Weights of a small class-conditioned image diffusion model.
Training: soap at rate 0.0028, 10000 steps, batches of 128.
Rows from block 5 of a small class-conditioned image diffusion model, named by matrix and row number. Rows with one number belong to one neuron. Each number is 128 + 32 x the weight over its row's rms, rounded and kept within 0 to 255. All counts start at 0. Numbers have three digits each.
Before each neuron's rows are labels from the 100 images, of 14976 (inputs lightly noised), where the neuron reaches its highest value: "patch colour" is the nearest of a few named colours to the mean colour under the peak. Only what is clearly more common there than usual is listed. The data: gratings and oriented noise at many angles and scales. In brackets: how many of the 100.
# fc1: MLP up (model.blocks.5.mlp.fc1.weight, 768x192), inputs 96-191
# fc2: MLP down (model.blocks.5.mlp.fc2.weight, 192x768, transposed), outputs 96-191

patch colour: grey (99)
fc1.172:176097116087152095155147158084095120135138120124117167122104129114150089161132104137169172128149089128143122141132084155112128155127149122121146101117149175109094158147157121134129100110136206110147147143049134127143168138081121138137146105120141077112110137179123085127070115153067084095
fc2.172:103152100089127101134162156091101095126156130105167111175096093111122170095160142136130117116121190147120118151093159100099102136104129148173152111105132082158099083095112114125157105161117045120085145123174156169146118077173145127129073154123192133123166117071128132125175135118084214165

patch colour: black (83)
fc1.223:121114158168124130107126108099136065159136139104190072131168131176171118061136154077154142070074162088135075097199156101095126113078097132104091165103074174164124183201147137115153143164177150130107139134172120148122147089120166119136108118108166146136116113175096130082126121137107142105
fc2.223:131186107108140117154164160172144205098100107135112198152066159118102124169113101125063083125183102149130173117079078144133130142184095098148143100186137109133118114004116160151096111143094111148119105127137062142127101144106092167097144116126082105123136170130137100153151116123122131157

patch colour: cyan (28); purple (25)
fc1.347:122148100112147064080105172097145088096102128135188198174114172087134093177180134083139157097144156157171160152049086139101122157108133117093095113096118154074141148176147109205129099124107155130083165154159128157144095121106167167114070101148151134094124151129161116124153167105089097098
fc2.347:153169188109124131153113136153101133189095109121096106106127095151115157083071146189090149136173094112115113096131109147156131100116174190088121088160095078148145101087167129140071109116142077091124019151131177097194118122117118166079149121137136139144134099082137152190169094111129089161

patch colour: cyan (32); purple (27)
fc1.191:136203197115171133097074140097131075095105184131178102136131144126146077144151099129061134128144144162133132163102117117194126129172129130136132098112097160140138142176167147135098117124101102123109155112119090107137117133170155188135117121172131154091193071124107129145126125057119126133
fc2.191:115137075137144145105141179138140121112135063104115188068080093141146138174079174095212125093116069108161063150182147201113099166099168117121101137142162102088110120131110132123092166088117112113142115117162139164148125116108108123158130164143201151152130159114105136114125118133094096104

patch colour: cyan (28); purple (27)
fc1.606:134159177070111058092087156128202107167100176152187135113164144176094079179106134143087090130141093129143118107105078116165050152078124091093145122088138165074144136081153126191120114087117093102128155156146165175129099134143097184179094169141189138116147146162114117087136125100132139080
fc2.606:094110147087133129087155152166089110147174130135179155163142112123129080046134110128216069144076127152085163099173143172107112092182161169207156118168101098140114110176145095069200144135089125170113107186097143111149163092149159144086135142185097098104160103150176170138107155153134129120

patch colour: cyan (40)
fc1.45:133137158151133131084138082106084115099138108170085109132076182129098145154150131141207118127163188143124162109087142102096105129146145079145133108119070130178101091167106059155135119137156116088084120108153089081126108149133181071150172176170125070161134096106079117084154186135132123201
fc2.45:149183163102153130098139108135130120149081160151163144152105152148145137090121136210159128123089123121171072153107101132122088193142139183125166178151179120088073127154192150147069122135154101152148174138086109164135089183189111140117148095074126125159148101100107159115084095138178145128

patch colour: cyan (33)
fc1.577:152120138068083143152116162139143113103174154114150129127141177136115123152094132138120029130096139099119163127141153218195142080134146157079091167089108139161118096117112142131165102081120169122108149126144154101132180133057170104062147199154159145127093094093156109161125177082159160172
fc2.577:115092116103124091105068147119125194109210140105212105126162102095137101151175153103061144107104104115158125093177095085181133068070111175147134146089086081121095111102146123148132115081087157141155101062098068122143151102127134132078184114127116153127142130116128167176136120144173182146

patch colour: cyan (29); purple (26)
fc1.119:157183181122161120079071153104115062108118178122162104119139126125119058147164112089072135099131146164144160162079119147171113143197129135131133093122126164148115106183178157132101112121122104157119148111112080107125133157178137147131105120197140163089190087132094123168131125062125134116
fc2.119:116140123143123158112155125118160102109115072095098173083094112130164144175062138113206166089171072137183069117138151189115129156118147116117114135137199069105161141147099120133068171089120133117117110096154162134153120116100113114141161166108177129127115142126118136104124120156101062119

patch colour: grey (100)
fc1.34:129085124111196145187104131115172109114103096179069074140158121048142160109140036128122103150094128163128095112133120087079094092160129164064110137099132117184159120089142126170093152087135108147140150162134111147127070151096137162076137099100153091116112195142152084139142101134104107063
fc2.34:102084161145118136097124082165096104103169124137158144123178100184114130126121062125129124105107100130130164097111105122160157152113113097165129098140156136088167127141152156085180132114096209091112034082144175078137157128137126083159152143115161156106180106081150197131120117136154098174

patch colour: black (35)
fc1.62:135195166085176133101097121096104113139144135139077120143137112108099180101073118107150213101131119127151156109142137129131136079155091145120094130120120142152131158099150156133107117140186160189117123112156180160122142179162138173115178142091099102111103136154166125063124172114137082143
fc2.62:168093085164117131151187120136148103092145131110201077145109132158145108150166193142085072132095114145127087146122089100125133155155146083158127174117120090086155146096103130128127117120118177098149124141107038077124122083122114086076142103164157118135120124156128119142199062120119168136

patch colour: cyan (31)
fc1.232:164118146124125113106091152122098154100057125102097111127104165116087142157144086166172150178129144095127109105060107127132101179136125093113184145201131132099184127075144104157108080060123142095099150133096104121157166117171151107066130128149116151137182096098120116146104147126122141132
fc2.232:106100143144113072203048139196174116124078072129086089079090163125108091065103123095161136107099122192139124169165144098109134152078071114174144105093134143155120168156145161117187145119129128137140156115117156087152101125168132124165156109102130093123175098142151094095146140158157097214

patch colour: grey (98)
fc1.174:073098159143116146156137125124138057072055166144115146149109072076052165140130099147158133114120146091115177096123085176057136174107116123146165133115177112138167126120181111117129160144162154155156161079099159150121078162164129111147109145125108105123098113149122128067123075122132178084
fc2.174:172153099094127115133140122083140159142177115089137117113135136148176168097098108136107089098143137158167072077115099116201131115134114107166166099107120109138104125134080104135059119110064178132118111133148136111127167060115144138104107071041196143124147089094148112136095125138127123115